From a checkpoint of a small audio embedding model.
Model: arch transformer, moe top_k, num experts 32, layers 14, width 128.
Training: 8100 steps, held-out accuracy 95%.
Data: trained on short pieces for a synthesised band: melody, chords, bass and drums, 39.8 epochs.
Rows from block 6 of a small audio embedding model, named by matrix and row number. Rows with one number within an expert belong to one neuron, the router's apart. Each number is 500 + 40 x the weight over its row's rms, rounded and kept within 0 to 999. All counts start at 0. Numbers have three digits each. After the name is the row's rms in percent of the matrix's.
After each expert's rows are labels from the 100 clips, of 14976, where the router gives the expert most weight on average: "peak on" is the class under the peak. Only what is clearly more common there than usual is listed. The data: short pieces for a synthesised band: melody, chords, bass and drums. In brackets: how many of the 100.
# router: router (model.blocks.6.mlp.router.weight, 32x128, trained with AdamW), inputs 0-127
# up: expert up (model.blocks.6.mlp.up, 32x128x128), inputs 0-127
# down: expert down (model.blocks.6.mlp.down, 32x128x128, transposed), outputs 0-127

# expert 23
router.23 103:535544470533456471484535429523593454518510481429471523478493509538524514528483540589489562497439463503528475454454476448464542515499540455498513441458524478520445568452485548478565533564448485547494498444552558446496487426501552460495567460549489433411468460475509467505497425421512490544500550496572452482509435520427544484533516524486491546499501425519469470520508484464495520513498
up.0 106:509533429484561553528466480435479515455465531530445573448472527522526489491459600581560474470568464530483444472560471501531504508492527526467494511521454535501482531445539465466516468380465502531459501501523496516444478414447450514519470484463502432464468461506478519508460521537479492435489442492458493534579497503623416496427478486511503482517499502522563442494489512451520522522511
down.0 107:441529451493470531545508440470519530524543495558474470517502505533443507586509517644572478510457469505462493483477506466497450470495506478502509477449549565468474440514443501492479498537483469501501476613438528470527493519512493523463524543488505525482447492465506481522559527528534488508522496542646548497483426417523468458472455552487474503453548422433526474476527526508541540534542
up.1 093:526482440438448477452525454377540478444576471570498543489505469502508547526548561521513467559433543494455519531489521545487528522517523434472515478434478508503486463514527480480444467489547521546455469416581467506488549420464539495518505587511510537462509565516486532480462490471569560498535557525504478526546498469428526481491511459510475554535549478486490548559475485466529586550504
down.1 095:428531593413553541524507510523544477513476495445482504538474445507505468511430506544505540491462577563500453449480514460493488477489444444425486477494519532426552522538529471492483536512443427504533449466494548516458497498450493458465514496596455416459506458483506477516497517485428543582514493487540457491535487518443490499471562510495508554513476536465582487425571504584509511501453
peak on: A# minor chord (29)

# expert 12
router.12 102:477542492539497558487465526456534489528425457490486505487454488510439525539535566537486471434485493474563425422514501515441485469490514442494473484490458421518534512452570487474464496510525424493521492554535507403494532481497505443498520524426541544434589492448464491499512518551451511581471510512506426505465524529454488506434545496614506553558465447499453515522516523527558566519513
up.0 099:490480507539514471448514536520512495592491437507515482513462476471505487495467437498481401532486483484495466464400522465541566489561476502515496509513510522509516485436529548512532550550461408512469525528551539611487450451570509552510582470444458527503507533503509525426482489560538487487492507460483485490504492618532505458492479491475562514512557473593538611508540459511498483531514
down.0 091:494527505523481494547575466508510556501566416523463576445468450517505543491525536545509487490500455464522476489506484480492574560564496405467455518554447571451465593504477498495493530473495444503429492520516545499567514422459509523532521533583466533518533538501520462522514587409504524469453497505537509456465435515507477515529565455472497505501523513493496538525449543415471535473578
up.1 100:520483484442495480508511539419479517539515451587483513505485429526495533452499456465613547452466418614493453418527526486464533439534540542510566448511456546452432474498495500506490473469516532467459437555487460507495548523465459522495483571558488497501471516530538559514507510495532439501497515474501474496544488517462438496557463516508530518517501490566419585465446513454573519489485
down.1 099:474541501444409537488556595499459461499530549504558492538490533509473610507556523499542476479436526533526543426519433598549525518515477579533508478517507552513540497554555457539484531568453447479500525406575478551536493476486554488503469476533498493495411528501592485484501485455494504531503484500511489452450528566455505449506467549521512490479525482498534436469523481464515520448484
peak on: C minor chord (28)

# expert 24
router.24 102:474519560469482475531490475512451478434513468496511433439533518542472552476527468478501533413506541531530481469474504455490460460468537498516462511462534468460411510560577485492409510475513522492472538553551465504577503491529475599505504536482523528425500522474487519517514491551444500480500437517527412478441485528427519431580517554557518527577499551422469455503467533570519529542466
up.0 085:537462460481501525483540494494458483526492445479535501534504534482435485552500481502508500584484540451497450535416460504539481546526551465513527490480532583492513533458510498484487572496530541497494501445470491414469486478503494534563559588520418441529500514454462488508462515517585463501549451599522396508443580540543494452446491503450517570478485451545472525481454483546576476461507
down.0 092:453544496488614495496445577525485464523468492539492442485518448469533502485470500560530526428457528437511534545461445469511463497549569456519498437473485468432490460481463511472514495552521537484523494522504561484459508520440445439455530460554516489518524527509559476537481486492383422497542483513508474615496473546449523501562471573438426506470517478446473451481500515512475532502455
up.1 101:510441439498465440522526562512521463487490337480551483512453553525524507460527481523475561508547477544488442513578496544511547553568500496431481540470495453476465489539492519457456534501502526513474474569465445530439503416500461454490477513503511557475522484508486503510473561523444510518504470472475414502488450492508490447582467463530577485451564554478431482531557461528517542497478
down.1 102:539427546528534493479540415495517503499478543460470466472592509449460508465498498463539476503481504523444496451479590501545507425516431522584519511498558526549514525482504531526511548548511498455514530493464519596501483537496501482455444541522517479571520439507511537517524501504424576550548520469516484560514477523483393542530574439437495497428514566498490556467421477533477508487530
peak on: C major chord (25)

# expert 10
router.10 101:507427505427463485504513419503503453485475501517474439478505523495486485510552473525448457492432503507506458544424484437483537555456504501484459577414581492539494471481467427600515484467447556469497426497532533419498513535511556514516464491431431448464496475534480553471521508542551496463522456492480623487491498481506532419491490531471441428510492523517495464508545500461484466454528
up.0 119:416491505415554510486477484501525512466523497487507510493490528449496494438536571581518496482487506466488420497527587454522472558506490495478456549488544515500529518486470501455511515559531475470505522542460479484533489454485461519511545475467516430555551516542468476489532500548505477453536539457434542515521500553477458552555560463529515443583498451554492464456498374455411611520539
down.0 122:588484537478441492454457489462498476553469487528482528496614499552487544503513459499508526515543498523528459540464501535504455521490555447543553495489581467525422465513506469501420475536466499423484496517544477446519510495500560560498544469426539524478458510416521539510527564558539521543507523526526501467416385456487477479476444528534533535530521515567466543505503514521606463493494
up.1 121:433475555536411489520571471541575457439530550470487540458455405488544517508583545548437516500511489506474541471457463582523434462505449440494500508485444508409458526476534496550484596446472542530452519514516521514529469444532484492456503478485553501508527494542524512502539473435489565482500505547496560563552492512517541503505453432538521517501503517483507532512473569531471561475434
down.1 127:524491493517474478496506484502486480530443514486436587494493475555555460497445499489492538549485477553499457412456483490465479479513451512515498541553499565527489483480494516512546528562468474490468525492435494470542518371454538452500535508549464605465512540505503457382539510367539530546505464440619493498516477471512482481543510427475515496509482455463530471489517523527527504541527
peak on: G# minor chord (25)

# expert 0
router.0 097:509596474505517578464553470540489472528454452516495450548467432463493535521495468482428555482524502467540469467510467467455519520495537414530533501438452444502530533482459468488459444503445468431555423387501531497483545465504506530557529476453496527446487538500519430488459459434503591532494448544550491514518458484512571577447496563460448498526501516474482564546493503509512484517506
up.0 100:502512547490487571539518563481521444488463459543481489566439504454519556560546501488456449512479519421451452493530547473532465569523473520522497548527495434451458391498550491463505468463548531502517496508517421540469526546466503476462493450556456408507502491483456540471459502553479533442482464461458501514476429496452523500391577553556489473457482457441463473458530517511515497513551
down.0 101:507402477461476469457578573507489493538534539446487481511389505507478449525510497510552478530470470570447482440490479513545609520485576496500499482520570526514487471549479516541446528443521519465440539499522495556498524486520505465542501529497489539507603449464487381485533570499546564487470502556499449496518485428556408456496496506495481505525543535506515483538490545528518533480487
up.1 097:519532474562559544583507509483547513438520548539415514486520511512573469469543467507515540404487514490454524508564444548556589534482435508531535487560519450458467567441515494514498534460477482543504482548553540625543487503535538470497449494586494456505447503544513473483504506476513452579541474483530506466464477520450508452454491548456480540451497457538559512487518465508512498438484
down.1 097:422476491481470494500542551433448481530469597509510520511422492461496495451443462499507511508496521489521541577500447544537511504555483534481501455490400538497525494495506511450517565504465527557477572440514506455554467512542466455613513444613455496515564464486490530446485463548627502553488480476470480582501507529500484491497420526464510479549509511465535506508482474517472493489529
peak on: no chord (52)

# expert 18
router.18 104:467450492479509497470534451460556464502458475565521375507467529492467484489488509461512511471516487451524491573531474507496563540500571455495484510466467537489465568551463533512489451587458403438542468451572487443467498468476541520524476448526480520419497545507498558452526479449561504520484436516551550460522466493507525441498511511506517478432536442541434467552493485485433533490591
up.0 098:487524437553521580537503472410418507483524433542557450513482457517554523546507434465524487554531522489525388483524545492426469486519507491502464463535525459587490517609438526464616463524485516501511541502542438472504511498517553474475519496491514493478504563497498470461503517467549448470547514468510517474438514465542490526567439514559498515431480478507450466523468546438520474513490
down.0 098:574558476564495460506506442473471502512507472548516491455415447500475537453533464505470496478448509546541445501518516536567518490513546608550473513566521460431421503492469506554556552583528499505462528550495489499474510484534450517491584495438541478448426448567490485513488547414518542505538469541473450514464525501528464485485534480476505531559526492504447446561518431441480535530535
up.1 088:556505541538515518515482509527434501577523442523533595419528510436430511519460428527510481564439571492491426599485499556566499468478510518477484517506540460554550426484459520500452446529539512471477564511505450510484549484471418521569463481478446510492514487457488581447459460456432488521479543494529524478529512515461502515487438491473453541542485429498461511492430472494528529496488
down.1 095:560439519501464491575483551462503515458491502459451471542485615501472560408556488445492512559521526519518543429531520496538492505481449429547530448531454486546489527481434523474531431467489531486495507509500488511406495496498533425563454498480546514531486503482513467511509469437463464528464501511476483438574606462505557442494516453499511506454453475421521545483524466477567516478443
peak on: no chord (50)

# expert 9
router.9 093:565583530497478499526542446464554462517489491491527518488484424537487565444443452560463496483527513504558456482570442443443451494470565450480544488438425483508439477434536469465456490471459470480569547476523480506491487424469558483554527511528513493433567559529522496555468446466523558540453436510509457514558438504498480553486527513547455437468534478499479493541553466517529528501543
up.0 097:518519534507465472484531565430488521520511526502568507525533521552499446525417494583472479525517519485526599488522565493475521520497487485513450484537514490500547546463578458481449496496514577539531545489463542491504506580517525535423554500492541486549571560490546515469442454486489421530417452477499490461557523513473514518441530531529443413447468469450497505511561465477589479527564
down.0 094:470606442517534518531534533517520462497520479507453507467487436555379575539545455490508470438506555516582450547504508495497529452464522507511491510479547492500451512513524525541468546481540452587457448515517495553467468451497490516470470474513456528466472513530476438466454508424532513501505485438507442533494524386539449522475482469516526495508569518476511546550460467463481555393458
up.1 082:476569479470432528536507503518477481445500476500419490528477383544485518491457499515572513511519472524468573527501495527597542542458494419446471549460521482480473565500461534579517475528531476486457537515508473508540491513507527497486511503568525457579402492449497572547502469472570476519544569450535453514452481536546484490448520505495539522495480519524500439397468514452543439525484
down.1 092:520455528518520546513476470563452488545537519464489470543561464490539539573556506520517509529463520432503431421538533464513473490522461552593526482538488440492467489536517547489537476496527475556437467519578495504509558571575487467565472510436485494511534467512450482484385440416491483507492529494414525455493517478471501514454449531493543563558545543456470549552470475484519467515459
peak on: A major chord (30)

# expert 8
router.8 101:486509505477468511600492424546445479541486459548525485458479466466522555557483478511503456454510438564466458530449520555470497505534527509509537466488584474504461520442471531496504488475530469527555547392454580508535500430562423460502563518465543463515466501475520420468495457482458565529513541561541441449482544476501575474427476530523466539463485528430512492509494498436514533519515
up.0 085:576499497548519439495474507453450488506518393547460564539507525491490498422446554474493524478530453458558447514502542470430515492446509478511433438518484501493499480455399467498539560464529546511479492525522569533509545522461507512506491488450589522491501461456513460541583447520593486464479566578561539569498501486550529562476459446492500471535505498471512434493448543527507496497494
down.0 090:458528568515496459411542474489519500548486476450520439440501429434533440479461550508550485535528500521453560511471557503479420518451504467519497547519535496492439453485469541488478501571446431458477516544467475537494488547572498471500589529525509461556549481552462519518459529508438515528565437533528488507567525484532500514575521547507528418494489490514514429472526487479444404522453
up.1 088:496551444452552446532554467555505553499494534499446510540496504483441522405457474516514503504502438504566496532494456519512523469536516530421512513550437484469559513468453400517473524489530465451494533464549425527555430533521500504469493511514519425500505459501484501491456486481488531487512439461528550509413435504543551483511472481510546457503582498502481488497504556534428617407458
down.1 095:524500415459499408482551586535552540549474488506508504500487493475522585564489452408524467593450477460531506498444488477594468520450498489489501478432528415449507469493488510499506434406426507474551537523550523449493511518458522583519471462573464462483488525456492435535520476465453529473532552451529520443513505498559520524483500524454547519513465494492497555502525472534536481483488
peak on: B minor chord (30); B major chord (25)